Rows from block 8 of the encoder, named by matrix and row number. Rows with one number belong to one neuron. Each number is 128 + 32 x the weight over its row's rms, rounded and kept within 0 to 255. All counts start at 0. After the name is the row's rms in percent of the matrix's.
# fc1: MLP up (encoder.blocks.8.mlp.fc1.weight, 512x128), inputs 0-127
# fc2: MLP down (encoder.blocks.8.mlp.fc2.weight, 128x512, transposed), outputs 0-127
fc1.75 055 [120 112 107  68 106 104 126 170 120 134 174 168 119  77  84 131 180 122 125 105 188  99 130 118 165 187 112 126 139 171 102 130 119 116 153  82 149 149 117  60 146 154 124 112 107 106 135 120 149 139 142 144 130 140 132 127  90 114  77  93 148 181  56 116 125 164 112 172 174 139 159 106 148 167 216 123  67  92 138 155  98 126 131 159 132 117 150  92  93 150  98 107 159 141 131 150 203 109 121  14 155 145 149 111 130 131 102  91 138 143 119 134  88 118 108 175 142  89 159 168  67  92 141 138 156 115 132 193]
fc2.75 062 [141 131 121 145 109 161 124 128 125 158  67 120 162 168 160  95  90 122 154 134 144 171 165  69  68  78 118  90 114 171 136 114 133 141 134 170 133 102 107 130 101  95 182 175 116 156 121 144  99 146 146 125 124  64 160 139 164  96 106 144 115 134 164 176 182  54 148  92 117 125 125 154  94 117  72 105 129 159 133 160  71 166 108  89 128 104  88  89 157 134 117 210 113  85 181 136  98 172  96 211 112 118 118 100 124 115 104 150 109 152  65  99 168 176 162  65 109 115 115 132 171 123 134 153 133 110 181 129]
fc1.76 084 [127  94 192 178 138 174  98  93 112 113 106  83 153 112 113 125  93 120 122 153  73 158 124 127 114  97 141 139 145 121 150 134  63 102  99 137 132 169 185 133  93 128 131 134 139 172 132  86 168 160 133 133 129 146  99 176 190 126 127 117  67 109 191 112 141 100 166 141 120  79 129 145 113 169 167 137  69 176  92 152 135 135 172  52 113  95  55 133 129 108 159 181 159 157 113 145 184  89  95 150 101 130 164 142 133 148 202 160  97 107 124  99 122 142 112 101  89 109  80 161 129 140 180 147 107 132  96  50]
fc2.76 095 [119 113 114  89 190 115 102 154 100 102 130 143  94  83  79 128 192 191  92 117 107 102 114 181 125 151 156 143 101 103 141  94 101 124 147 116 156 122 106  96 203  88 131  61 101 105  94 115 138 104 106  98 105 150 105 115 145 112 146 107 143 122 120 152 124 150 119 117 161 120  86 102 226 145 137 150  85 150 172 141 159  95 163 214 154 119 191 146  76 167  88 115 111 151 117 170 171 131 132 144  90 138 157 171 140 170 106 128 159 157 106 109  88 169  78 127  91 139 213 131 107  94 127 110 112 138  87 164]
fc1.77 173 [145 128  83 118 134 160  96 111 165 153 128 100  98 193 133 104 110 132 101 149  98  88 160 168 134 158 132  72 168  84  93 102  64 144 175 167 112 167 152 138  76 202 147 117 168 126 110 129 102 149 106 169 124 196 178 114 127  80 175 164 147 123 105 113  80 132 113 119 145 135 162 140  87  73  55 121 106 148 145 196 116 158  97 117  89 151 146  92 181 108 108 114  58 135  97 133  89 141 120 144  90 105 146 132  98 134 163 135 130 128 111 177 129 105 125 164  94 134 131 167 110 227 155 138 113 139 160  98]
fc2.77 178 [ 94 115 151 134 112 130 110 146 131 112 181 121 115 103 114 142 131 161 119 158 167 162  56 143 123 127 110 153 157 154  66  95 147 118 111 109 146 101  85 161 127  98 107  76 189  92 123 172 125  76 159 175  98 113  76 154  80 141 139 109 114 145 146 112  94 147 128 144 110 109  96 112 193 178 140 105 149 123 145 131 118 121 176 135 144 159 155 136  82 161 150 129 132 107 164 130  98  21 170  92 138  86  93 191 134 184 165 109 137 169 216 119 167 146 136  62 118 174 123 108  72 166 141 103 125  94  92 128]
fc1.78 085 [115 109  71 103 182 167  77 122 108 142  76  87  84 113  84 155 159 141  80  89 129 185 136 123 162 116 110 151 141 101 102  87 160 146 202 180 167 119 127 148 134 203  83 153 147 176 153 144 141 132 154  78 102  94 131 123 173 129 147 125 155 126 107 144  95 100 140  91 157  79 156 152 139  76 141 110  46  85 150  89 137 147  86 110 194 107 106  97 156 131 153 134 201  98 168 144 121 144 104 185  95 127  98 142 164 130  85 112 158 109  97 149  89 148 144 174 115 107 112 118 123 158  86 136 135 126 111 181]
fc2.78 095 [124 137 155 147 180 153 145 149 136 187 105 133 137  81 139 111 182 108 144  71 113 162  57 171  98 155 204 113 157 144 107  97 159 132  97 142 128 143  71  73 135  83 104 119 148 170 126 128 173 176 157 138 131 146 102 183  72 101 107 122 116 156  78 121 117 141  99 136 150 106  82 131 157 169 130 110 191 170  91 162  86 135 125 144 142 143 110 216 132 114 104  97 145 177 107 114 188 154 103 137  85 108 152 111 115 113  72  78  97 147 112 123 131  57 114 154 126 162 159 162  89 135 174  83 144 118 158 143]
fc1.79 131 [140  58 128 171 139 108  73 135  77 121 129  89  75 199 163 149 136 160 157 134 115 192 120  83  98 136  72 118 108 166 119  87 139 159 169 196 116 132 177  96 184 189 161 138 142  97 118 107  69  72 103 138 182  73 157  81 125 129 104 136 114 150 149  76 140 123  86  89 148  70 140 148 123 107 173 175 126 127 154  91 153 106 102 128 124 114 147 141 115 113 167 110 176 173 133 173 137  63  92 124 120 106 139 102 113 165 128 140 169 125 123 151 129 157 124 141  67 173 113 136 182  92 134  99 127 133 145 125]
fc2.79 151 [116 119  97 142 113 124 124  79 122 130 145 184  99 152 123  73 178 159 121 108 194 119 110  97 219 118 116 145 153  92 115 124 150 104 155 118  68  96 120 118 105 124 140 198 126  90 138 148 140 113 114 145 155 166  97 151 192 125 162 123  97 101 157  86 147 127 153  79 140 134 171 140 113 119 169 114  93 110 132 136 118 115 127 164 110 165 150 158 136  78 153 155  79  58 114  90 121 194 157  92 132  79 154  92 138 168  96 132 132 102 150 194 129 148 135 118 149 125 123 197  87  99 208  89 103  65 170  85]
fc1.80 046 [ 93 123 113 106 148 176  92 203 121 159 116  65 122 146 117 125 116 116 146 114 148 173 180 139 109 135 157 159 131  77 144 138 138 121 135 197  63 159 105 138  97  98  91 130 111 121  79 130 116 124 159 199 145 142 110  84 125 154 121 155 110 123 147 137 157  96 149  87 146 103 119 138  96 137 121  94 172 154 168  63 113  85 155  88 165 176 113 106  97 109 135  85  45 112 160 166 116  61 133 162 181 200  90 123 160 164  73 128  94 144 158 118 165  95 151  94 196 140 155 142 158 114 177 137 115 102 139 121]
fc2.80 056 [143 105 157  83  49 148 114 151 139 104  99 202 121 136 122 141 121 181 196 182  81  85 119 124 170 125 138 120 118 151  74 127 137 118  79 169 172 106 134 141 131 118 103 141  65  99 214 109 193 140 168 104 197 124 120  96 145 125 142 122 131 141  77  78 137 124 110 150 113 106 127 152 145 153 173 136 146 157 128 162 108 118  85 120 117 163 156 125  94 104 157  97 170 127  88 169 120  74 129 103 102  87 138 133 100 125 199  82 104 133 132 102  98 102  94 158  91 142 173  97  83 171 131 122 169 137  79 171]
fc1.81 043 [ 97  72  99 135 129 156  64 124 100 118 100 152 174 108 119 142  78 114 106 189  86 170  88  86 156 137 124 141 126  73 141 116 108 116 105 152 112 157 102 174 127 125 101 158  60 115 103 112 126 117 133 176  69 103 112 131 157 151 135 128 131 116 127 112 202 128 158 141 130 175 149 156 114 118 117 150 195 116 161  94  95 142 113  78 171 157 164  84 153 144 115 191  93 189  97 148  89 162 161 103 169 173 140 112  96 143 128 150 149 123 112  88 107 139  99 112 166  89 132 163 137 167 171 219 154 126  94  58]
fc2.81 048 [128  93 183  71  87 126 172 134 116 115 178 169 138  86 127 110 170 171 133 131 101  65 124 164 134 123 120 105 138 183 114 135 125 120  98 133 157 116  82 103  62 126 139 187 107  93 121 121 157 123 139 109 163 121 104 152 137 156 135 129 133 119 124 123 119 153 144 150 127 101 140  94 149 148 136 138 150 139 128 148 128 164 169  99 135 201 164 151  86 116 142 164 168 152 105 102 179 174  98 105  72  65 147 113 138 128  47  73 107 140 101  60 107 141 102 197  88 154 195 158 156 119 107  80 134 171  49 171]
fc1.82 062 [111 115 105 141 157 170 183 155  92 151 190  96 135 186 118 121 200 154 133  89 107 119 138 123  71 132 168 142 114 135 156 114 116 174 124 114 110 141 129 185 110 128 107  90 142 145 136 181 142 121 150  69 124 208 126 132 137 154 130  94 156 111 108  88  96 158 132 171  62 124 164 105 116 133 150 141 106 103 146 133 125 105 131  69 124 144 136 152 135 126 130  41  55 149 115 139 123  87 164 117 147 126 133  72 124 133 145  53 123 165 118 183 125 142 133 112  59 197  68 131  81 148 128 170 167 192 128 135]
fc2.82 078 [ 96 123  71 112 105 100 158 124 157  76  71 137 105 107 111 160 133 142 138 163 104 117 129 180 210 104 176 110 112 114 113 181 151 103  80 180 146 155 180  74 127 121  92 146 124  97 156 165 185  96 157 145 127  70 121 104 123 105 164 117 121 155 156 106 104 113 174 136 144 150  97 136 151 127 131 159 133 156  86  64 106 154 173 158 163 148  99  97 207 137 132 128 176 170 132 126 134 120 104 161 106 122  94 198 116  66 153  63 129 117  96 106 108 153 117 153 150 106 181 126 100 148 100 143  70  69 122  88]
fc1.83 125 [143 112 120 156 114 105  61 148 168  76 120 101 150  71 169 126 136  71 129 173 151 142 166 135 130 137 120 156 133 124 127 101  50 207  86 148 104 138 129 116 116 147 120 120 133 183 109 132 177 141 126 142 116 107 151  80 151 101 135 129 135 115  71 150  99 202 146 104  82  78 119 128 138  88 116 204 139 151 161 102 115 149 145 134 157  97 192 109 159 136 123 179  72 215 117 120 125  85 139 121 154 141  78 113 108  40 175 115 142 162 120 186  93 117 123 104 136 110 118 146 113  83 107 135 120 182 133 108]
fc2.83 129 [127 136 142 103 136 137 108 108  94 173 103 148  94 105 132 131 170 167 140 161 120 120  94 168 123  73 132 143 145  59 125 200 129  93 179 136 161 126 151 121 154  73 155 144 134 131  87 145 119  91  91  74 126 107  76 201 147 182  80  93 125  88 126  85 153  68 126 133 156 161  60 131 182 127  94  93 119 143  88 112 106 112 154 166 164 112  99 177 149 101 153  90 110 148 153 133 180 145 163 103 124 101 122 115 244 126 166 145 130 102 132 134 153  88  80 116 128 131 153 168 104 120 188 135  99 104  97 144]
fc1.84 058 [ 79 146 127 131 105  84 131  98 108 108 112 100  88 196 109  99 109 180 111 141  65  99 128 187 128 101 148 191 125  60 181 158  91 116  86 149 132 174 161  79 116 119 169 147 134 190  96  81 145 110 164 121 124 124  99 128 111 134 155 100 136 121 121 116 188 131 122 109 113 147  44 184 140 110  75 199 159 107 113 115 103 102 134 148 155 117 107 123 159  95 126 173 103 165 104 133 122 134 157 138 101 207 128 108  98 156 138 124 132 159 131 104 129 106  96 114 139 145  95 185 190 191 136 116 195 112 119  96]
fc2.84 067 [125 100 118 112 145 187 120 103 121 105 110 172 145 104 141 146 163 146 155 122 119 135 129 141 100 161 117  56 159 126 104  92 163 137 135 106 124 103  98 160 130 102 113 105 145  47 161 159 120 149 108 115 159 144 118 138  75 127 121 188 137  91 180 181  62 145 172 137 129  56 148 106 154 106 168  64 116 146 159 153 159 137 116 160 133 117 192 122 100 151 122 133 120  80 156 102 143 117 182  96  61  70 116 169 133  85 157  88  62 169 105 168 101 140 157 155  89 148 219  91 111  97 111 140 105 162 154 147]
fc1.85 053 [114 159 162 111 164 159  48 151  95 158 150 145 115 110 112  85  64 142  80 138 117 127  72 175 168 135 167 119 130 133 135 153 169 138 159  90 175 146 121 180 108  77 114  56 156 101 115  86 168 159 100  93 123 141 147 140 165 133 142  67 148 133 117  74 167 116 158  95  87 106 135 135 112 190 120 126 177 123 150 135  85 129 157  79 175 180 135  72 159 122 136 125  73 136 131 180 111 177 149  92 108 154  89  91 133 155  83 144  98 146 137  70 170 102 143  94 118 114 132 126  97 125 122 177 131  87 180  89]
fc2.85 066 [147 121 124 106 143 102 129 142 140  77 129 113 151 135 140 133 126 175 124  91 114 165 157 103 138 145 142 124 145 146  62  94 128 122 127 156 103 144 126 179 174 159 143 131  98   0 126 157 110 106 138 153 144  82 104 102  93 134 159 182  97  70 102 145 144 143 142 157 178 190 155 136 132  46 155 100 141 139 164 130 163 128 116  78 172 211 150 129 150 101  91  98 181 135 112 101 119 202 134 110 103  96 132 127 110 105  91 108 191 103 121 136  97 170  93 153  88 150 176 101 152 126 135 101 100 175  96 160]
fc1.86 107 [210 113 175 110  39  98 131 164 111  88 131 110 175  83 119 136  99 130 121 147 122 114 151 161  94 116 138 119  76 111 103 166  59  95 176 137 141 139 139  87  90  83 124 118  79 159 172 151 132 101 115 160 143 104  98 116 115  71 177 166 119  93  82 105 183 101 132 134 128 128 101  25 144 107 111 133 127 115 114 107 124 121 119 134 166 104 146 146 157 120 145 192  93 211 150 171 119 132 155 165 159 140 121 156 135 130 102  76 146 143 109 158 137 103  99  72 127 160 173 125 165 152 125 176 157 157 141 169]
fc2.86 111 [ 93 119 107 148 134 156 110 159 135 166 103 109 137 168 136 154 183 172 175 122 140 184 145  87 165 123 152 130 167 126  74 117 165 159 148 166 152 141 151 170 129 129  90 115 115 141  95 131 117  73 181  91 120 106 144 135 155 159 139 124 191 122 152 143  82 152 101 177 116 147  91 142 110  98 123 108 109 154 135  92 108 109 143 155 131 104 103 115  43 102 132  95  80 115 112 140 105 185 146 138  75 113 145 133 143  95 155  82 150 121  95 144 191  62 200 118  63 140 140 160  23 135 101  60 147  93 135 113]
fc1.87 088 [ 91 160  65  83 107 135 151 114 150 167 146 180 156 123 166 147 165 121 153 135 138 104 117  91 130 125 152  96 122 122 114 112 152 177 159 117 137 110 115 144 166 135 174 104 121 114 102 183 164 136 106  93 141 129 120  93 150 130 135 235 105 143  54 125 124 151  69 118 139 105  83 144 130 146 164  89 164 149 112 146 139 139 114 152 132  84 157  99  73 121 155  65  44 155 145 123 199 106 129 106 125 124 141 162 127 126   7  87  76 110 122 140 113  82  78 124 110 121 169 111 142 137 154  87 154 138 146 157]
fc2.87 073 [143 136 149 203  94 213 104 177 170 106 175 144 145 101 146 121 163  95  81  93 142 112 102 107 123  76 126 145 157 144 111 104 133 111  90 124  88 128 143 186 110 124 164 113 142 184 133 135 142  95 139 128 134 151 123  48 141 126 154 114 111 129 155 163 133  77 122 134 132 121 131 115  69 143 134 180 159  61 149 168 114  89 118 192 181  79  89 114 143  55 171 138 136 137 108 167 142 138 110  77 155 123  92 100  85 160 178  89 103 169 135 123 166 145 195  55 111 116 101  94 154 141 113 151 103 130 131 142]
fc1.88 022 [113 199 109 112 113 186 158 151  91 123  17  72 115  92 116 143 135 185 128 106 112 114 129 140 130 125 165 123 163  74 121 144  99 128 154 115 141 133  96 175 145 144 116 128  96 138 134 113  78 149 144 148 151 158 136  80 204 141 168 122 127  99  89 112 158 112 116  91 115 119 162  82  94 114 101 163 167 122 149 118 150 181 103 162 148 134  94 113  75 102 125  90  81 108 159 137 120  46 150 123 126 134  82 139 102 141 102 169 153  64 108 160 157  81  63 145 184 163 138 111 188 139 109 119 154  87 162 102]
fc2.88 038 [137 108 136 125  62 125 120 123 192  98 200 124 131 143 199 127  84 134 158 108 107 124 142 117 143 129 121 127  66 103 109 150 110  99 163 148 142 128 187  83 136 197  91 203 114 133 133 113 162  54 161 133 124 128 134 105 155 111 123 112 110 140 187  94 127 161 143 174 154 145 132 108 131 142 138 162 122 116 145 149  78 116 114  91 111 122 157  84 183 110 114 119 181 145 170 165 161  47 104 106 166 177 116 118 118  81 154  17  76 127 139  88 143 101 144 156 135 100 141 102 154  93 100 123 160 153 123 147]
fc1.89 139 [136 103 108  80 149 142  80 171 123 108 137 104 167 204 134 141 151 145 173 129  99 102 103 117 122 159 127  80 116  89  97 156 164 150 128 117 154  83 160  83 133  99 159  94 131 127 134 107  70 155 100 147 143 158 135 147 161  78  42  83 176 147 142 101 178 161 112 140 142 114 162 187  90 163 156  71 157 119 143  57 119 132 137 146 124 154  99 146  98 157 148 101 167  71 119 142  63 108 112 118 180 134 110 102 197 100 118 103 140 188 134  99 186 136 120 162  90 170 176  91 145  84 113 137 158  94 141 135]
fc2.89 132 [148 136 149 124 116 158 152 111 133 133 122 156  96  89 162 120 128 115 100  95 115 124  98 142 102 128 130 139  61 113 151 101 123 162 160 157 145 183 101 115 164 128 118  97  98 156 189 167 124 108 131 161 201 170 126 143  73  95 216 219 107 125  67 108 117  70 165 101 147 134  66  91 147  80 121 159  95 150  94 156 136 127  88 175 161 141 161 107 108 118 109 109 148 105 148  49  99 129 118  82 111 126 172 117  99 152 131 105 110  85 143 170  77 109 142 114 144 103 210 166 183 125 137 144 155 140 113  97]
fc1.90 028 [112 188 158 137 198 132 122 114 119  70  82  74  90 147 171 160 117 146  68 136 158 127 133 142  93 147 128 141 143 153 103 171 125  76 111 113  84 163 156 140 121 153 180 185 137 154 119 171 132 127 115 138 106 148 134 160 144 154 185 137 153  99 193 146 113  79 183 119 147  77 126 138 151 161  52 152  65 181 140 104 117 117 117  96 124 162  59 115 154 119 140 134 171  95 130  72 137 116 171 138 139 105  89 158 134 114 144  85 167 139 135 138 175 150  90  77 166 101  78 167 176 121 152  73  92 111 117 139]
fc2.90 049 [168  99 159 137  82  94 135 128 181 112 151 133 105 126 161 101  25 150 129 108  91 123 136 113 131 163 141 148  78 115 166 185 118 101 126  87 131 122 132 135 134 217  94 142 123 168 178 122 154  88  72 146 185 113 100  72 160 125 127  91 161 115 142 138 151 171 125 146 124 133 162 119 143 167 117 134 123 102 102 154 120 108 157  63 140 155  79 119 121 151  99 105 154 201 144 160 138 104 106 120 188 142  79 112 161  82 139 206 148  81 152 112 131 140 121 135 115  87 134  64 183  68 135  97 132 123 137  81]
fc1.91 103 [135 177 120 178 110 141 136  85 133 161 138 137  98 106 140 120 167 130 174 106 123 147 116 170 137  96 125 152 163 139 122  93 128 127 143 124 156 110 133 138 101  26 144 171 132 134 175 141  92 166 146  73 147 125 106 110  91 128 148 123 147 132 143  87 175 109 111 106  93 103  84 138 104  95  91 126  63  80 133 100 184  87 107 144 137 182 135 156 156 118 109 212  90  80 153 101 122 178 153 144 108 165 116 129 102 197  97  53 113 121 177 173  81 156 174 116 126 203 154 147  79 142  67 151 127 134 117 141]
fc2.91 125 [ 96 126  86 116 142 141  68 139 120 149  68 164 104  61 154 193 121  87 134 174 126 127 109  82 125 181 136  91 180 138 146 127 143 149 137  86 129 111 114  98 145 113 131  69 159 112  86 110 119 171 100 168 114 119 186 113 131 101  91 167 114 150  62  86 168 160 110 110  82 121 229 121 169 138 192 137 170 150 149  98 110 160  89 151 142  91 138 126 120 113  85  98  39 128 139 100 144 120 203 138  97 132 182  88 128 133  99 139 137 129 136 150 134 115 133 126 112 162 148 116 154 139 149 117 117 180 134 182]
fc1.92 048 [145 109 156 133 124  69  77 155 117 125 132 165 171 136 130 117 156 121  87 134 108 130  99 174 144 122  98  94 106 172 145 125 192 132  65  92 133 110 130 106 144 124 119 159 114 163 153 115 170 133 136 141 125 133 144 128 129 146 119  94 102 190  64  92 162 108 116 111  97  98 140 125 171 185 107 157 209 107  89 132  70  88 130  79 130 106 139 111 109 191  89 160 139 181 100 118 132 183 146 125 121 133 186 112 116 106 172  92 162 131  87  66 162 129 134 115 204 126  87 103 109 123 147  78 141 117 144  18]
fc2.92 049 [188 165  80 108 101 176 106 117 131  79 160 107 121 157 110 130 148 142  89 153 123 141 143 104 124 137 114 139 154 104  77 106 149 142 160 147 143 144 140 191 106 107 142  84 108  67 149 143  72 150 102  97 109  93  70 117  95 153 152 141 160  96 200 106  84 106 160 170 167  80 109 112 113  80 122  82 207  99 156  63 198 141 157 107 137 158 127 179 158 122 139 152 125 118 134 143 144 189 187 116 101 132 132  98 130 125 104 134  89 191 134 116 104 166  70 107  88 122 161 115 125 123 126 155  76 172  89 168]
fc1.93 023 [129 143  96 150 152 171 106 168  76 147 147 148 174  62 176 102 122 115 153 131  75 120 108 143  80 147 144  99 191 147 109 137 144 176 112 120 126  94 102 174 122 144 166 116 114 134 132 118 137 111  94  95 119 176 116  73 137 140 145 155  98 166  92 138 155 120 131  86 124 125 176 115 131 165 149 105 175 137 179  78 210 164  94 124 115 154 119 133  75 143 142 102   0 149 119 135 152 148 122  69 161  89  79  94 116 117  86 145  98 140 146 119 140 122  55 156 139 144  75 108 152 114 164 132 129 161 122  89]
fc2.93 035 [149 114 182 109 138  95  95 142 157  69 143 125 148 119 193 145 104 161 166 136 121 203 142 137 158 122 135 193 112 120 118 105  65 144 128  90 129 146 158 140 113 144  88 159 137 140 135 138 179 119 155 127 108 129 152  52 152 116 164  79 134 107 155 139 105 130 140 153 176 158 127 134 120 217 109 155 172  74  91 154 100 141 174  39 153  68 123 104 135 118 150 130 130 195 128 110 162 100  99 157 153 145 113 123 133  92 127  81 108 111 105  91 116 165 112 206 151  75  79 114 182 105  99  89 121 113 132 166]
fc1.94 128 [137 122 131 118 124 150 121 218 112 141 119 134 172 104 139 147  71  98 132 196  83 148  97  78 135 166  85 108 144 137 166 169 121 146  83 156 140 157  88 133 138 109 108 113 128 105 173 102 129 112 151 172 139 148 156 144 135 122 114 127 176 146 204 133 126 167 123 122 120  56 125 138 142 115  95 114  66  77 121 170  45 123 123  87 198 104 100 123 134 169 164 116 200 161 138  74 164 103 123 137 146 129  88 110 103 110  84  99 196 172 128 158 146  95  97 107 105 107  47 106 149 147 136 122 108 153 160 132]
fc2.94 139 [ 76 188 134  86  93  96 101 112 115  99 148 104  82 116  95 112 119 114 106  84 159 160 106 133 120  88 199 172 149 103 147  95 115 127  84  94  92 156 116  70  85  84 163 183 170 132 164 186  68  61 110 114 124 148 115 169  87 101 127 119 116 124 165 100 155 139 143 155 118 129 129 142 146 153 113 122 190 122 128 154 156 133 116 164 157 145 113 158 152 129 158 132 132 116  74 116 124 148 179 185 107  88 162  84 174 128 109 104 117 111 137 138 125 141  86 144 115 190 168 168  59 198 165 163  88  90 167 152]
fc1.95 077 [119 134 181 106 153 208  75 145 136  75 166 137 112 133 115 174 129 104 115 132 141 155  92 145 183 130 138  82 137 106 118 115 105 114 102 127  84 153 124 162 104 182 121 120  99 114 155 152 157 169 110 147 156 188 107 116 178 135 160  77 131  70 202 136 128 118 104  91  70  81 134 124  50 133  63 118  91 157 169 140  97 119 129 109 121 147 119 120 134 147 146 179 169 114 130 107 122 145 123 154 137 154 101  98 105  99 168 107  11 172 137  65 125  66 139 102 110 142 126 160 122 140 150 146 156 111 141 177]
fc2.95 081 [173 130 116 122 157  66  89 109 106  78 134  75 119 117  88 160 107 161 105 111 150 157 163 158 119 141 132 110 135  93 132 179  98 118 131 147 158 137 142  81 119 123 124 172 160 127  40  93 135  92 100 128  57 155 128 122  70 124 158 185  85 183  69 107 158 117 149 140 209 216 108 100 141 139 172 140 115 116 111 163 102 143 118 164 118 138 131 131 152 127 123  76 122  75 106 151 146 159 123 141 114 115 128 151 141 128  42  58 226 138  93 129 133 142 116 132 109 114 147 157 126 160 146 103 123 156 124 150]
fc1.96 124 [ 93 145 180 124 117 130  94 123 136 111  80 104  74 164 150  92 186 140 168 152 136 176 133  99 134 109 132 146 101 127 114  86 176 105 157  92 113 122  62 148 109 156 147 135 122 173 162 110  57  56 177 124 143  90 150 118 107  87 134 139  88 115 104 112 158 123 107  82 127 148 138 144 101 154 133 121 137 145  99  65 113 157 134 177 139 157 122 162  88 146  88 154 175  91 113 217 102  91 126 116  73 177 158 144 149 108 185 175 149 134 116 164 226  80 123  92 138 149 136 105  63 128 117 137 151 119 126 137]
fc2.96 120 [ 87 137 112 112  90 137 142 109 178 148 110 136 141  99 112 111  87  78 117 111 141 100  78 152 101 148 143 156 152 132 171 198 147 120 162 147 148 188 156  80 119 189 188 127 104  80 159 123 153 158  82  88 126 184 135 115 102  84 122 124 139 150 129 111 123 148 107 125 106 108 153 154 153 107 115 133 225 178 130 138 141  96 134 164  97 142 105 120 105 131 129 126 150  93 106  71  82  99 110 106 159  39  76 123 135  92 170 114 139  95 169 150  82 151  84 150  96  85  98 139 185 108 118 205 107 149 172 165]
fc1.97 076 [129 114 121 154 101 138 119 156  91 117  60 175 117 168 140 124   3 121 148 135 144 157 109 138 121 178 133 166 127 103 119 180 122 171 152 137 148 186 110 142 132 127 134  63 108 111 120  32 165 133 102 115 126 105 100 157 154 146 163 173 106  94 158 132 129 144 121 111 126 166 122 131 102 151 118 123 151 164 133 140 139 173 123  82 135 162 146 142  91  71 161 116  36 123 169 157  50  88 115 109 127 143  93 129 143 137  77 171 125 115 128 106 178 105 154 130  78 195 138 128 175 134 124 150  87 149 133  88]
fc2.97 077 [107 156 163  71 110 157  91 150 129 139 155 158 148  55 106  85 199 170  95 168  85  95 122 185 155 138 131 143 132 139 146 131 138 149 135 139 103 110  97 131 117 167 127 135 134  62  63 152  64 147 160 106 146 165 196 126 151 174 116  95  81  93 139 100 114 152 101 157 134 150 163 140 107  83 128 123  93 167 149 118 163 133 135  48  84 155 139 114 128 161 149 100 149 178  71  73 109 113 165  96 126 137 162 145 116 131 175 108  94  85  93 123 101 154 186 192 128 126 152 147 171 115 119 133 191  97 141 106]
fc1.98 043 [ 98 100  87 149 122  68 147 131 150 104  75  67  78 172 105 122 144 124 122  63 168 137 192 120 174 170 126 160 149 105  94 132  91 148 151 135  97 195 151  50 145 116 118  75 131 117 123  34 144 146 131 162 105 132  98 121 121 139 148 183 134 110 168 183 113 163 137 150 165 164 123 123  93 120 184 108  65 135 133 106 152 186 141 135 136 173 146 124 147  94 116  97 107  83 164 130 113  86  89 126 151 145 100 163 135  87 112 164 144 137 142 128 112  90 141 187 190 161 149 163 177 109 127  99  86 125 119 125]
fc2.98 051 [129 136 141 114 143 186  96  89 105 160 142 168 159 122 137 148 103 116 167 138  99 135  54 129  91  94 150  92 109 141 182 163 126 113 141 130 130  67  95 117 139 115 151 179 145 133 111  95 145 154 126  88 192 183 198 165 170 103  94 141 137 113  62  76 120 122 114 105 106  88 156 129 125 118  93 135  61 141 123 146  78  88 125 114  74 131 146 134 166 204 142 120  86 131 134 141 136  55 151 131 117 125 152  77 182 127 148 148 142  79 122 154 171 133 201 140 137 133 118 119  80 168 123 182 165  66 143  94]
fc1.99 207 [163 108 133  90 145 106 106 127 145 173 157  92 208 103 107 101  73 192 152 187 121 171  97 112  93  84 152 131  80 159 130 201 104 168 121 128  89 130 180 108  98 135 150 125  93 124 153 126 173  65 188 129  81 157 133 105 132 156 141 108 148 141  95 131 160 170 177 158  98 106 174 150  74 150 124 116 151  97 117 134 117  85 128 119 170  60 144 113  98 114  54 118  99 104 154 123 182 162 161 156 123 134 180 100 144 133  87 126 154 121 143 126 101 143  94 111 113  78 162 151 126 170 176 121 103  85  82 112]
fc2.99 172 [143 123 110 175 151 117 136  77 129 114  86 181  60 140 118 137  87  94  84 115 158 137 109 149 165 103 161 108 111 150 127 106  83 114 123 122 179  79  74  69 138  92 121 126 151 163 131 131  69 160  66 118 200 154  90 129 157 123 168 125 104 147 143 148  94 153 133 156 166 180  50 122 118 150  87 112  68 144 135 166 131 142  94 162 104 143 159 152 126 135 180 140 140 127 143 153  99  93 115 134 128 203 115 170 129 141 110  57  76 137 127 147 129 120 149 145 147 187  98  96 182 118  92 173 144 182 123  77]
fc1.100 093 [ 83 161 104 128 141 187 106 130 157 151 105 117 130 112 155 114 114 175 112 142 140 122 119  98 142 153 176 150 186 135  93 131 162 113 120  69 130 149 151 178 161  97 111 109 151 128 156 141 120 103 123  91 140 191 115  99 167 113 125 146 145 137 176 118 104  84 102 104 165  77 121 161 159 113 114 104 106 148  83 156 164 181 151  98 178  87  96 149  78 136  60 141 118 153 106 128 152  65 149 122 102 129  46 174 182 129 150 184 100 102 111 126  63 118 190 116  65 172 142  86  73 166 189 139  96 129 141 117]
fc2.100 091 [195 143 134 166 149 140 107 130 102  97 160 111 169 179  97 136 144  98 121  83 154 135 152 134 139  98 105  57  99 133 110 134 135 136 131 176  68 116 122 120 148 123 149 119 149 180  59 144 155 115 137 147 178 119 104 164 125 167 152  70 154 164 119 159 103 143 199  81 131 179  64 110 144 123 147 153 114 140 172 103 134  84 119 157 140 190 116 114 165  96 122 113  96  39 118 139  47 106 113 129 130 127 111  88 110 128  47  95 156 137 115 151 177 130 112 124 125 179 103 198 145 167 102 114 102  84 140 141]
fc1.101 030 [147  95 131 127  48 161  80 127 144  77 110 125  95 135 143 119  52 117 144 113 114 138 120 124 129 145 104  94 121  64 152 156 121 147 111 102 154 134  99 130 190 150 132  77  84 134 140 105 124 147 106 170 137 109 123 164 179 116 145 169 113  80 126 133 105 161 141 153 136 171 124 199 165 146 107  95 116 177 144  91 113 122 149  79 150 153 125 184 124 171 166 178 133  85 111 160  65 109 116 147 143 143 130 144 120  87 134 182  83 115 146 117 129 171  19 152 123 156 223 155 160 114 150 122 107 166  86 150]
fc2.101 042 [147 113 161  99 152 135 119 152  99 180  98  69 130 126 102 134  82 163 105 148 108 101 134 152  86 154  98 152 158 125  97 156 159 189 120 134 107 167  92 143  70  75 141 133 147  64  70 148  91 131 129 113 120 166 136  96 118 189 176 124  85 141  99  77 107 133 127 143 127 135 143 115 145 117 148 136  89 134 116  82 168 163 132 123 105 171 119 136  76 156 105  42 135 164 109 102 158 143 168  63 125 120 147 111 197 148  71 171 136 123  83 153 117 122 204 146 147 136  74 182 177 129 182 101 154 104 132  89]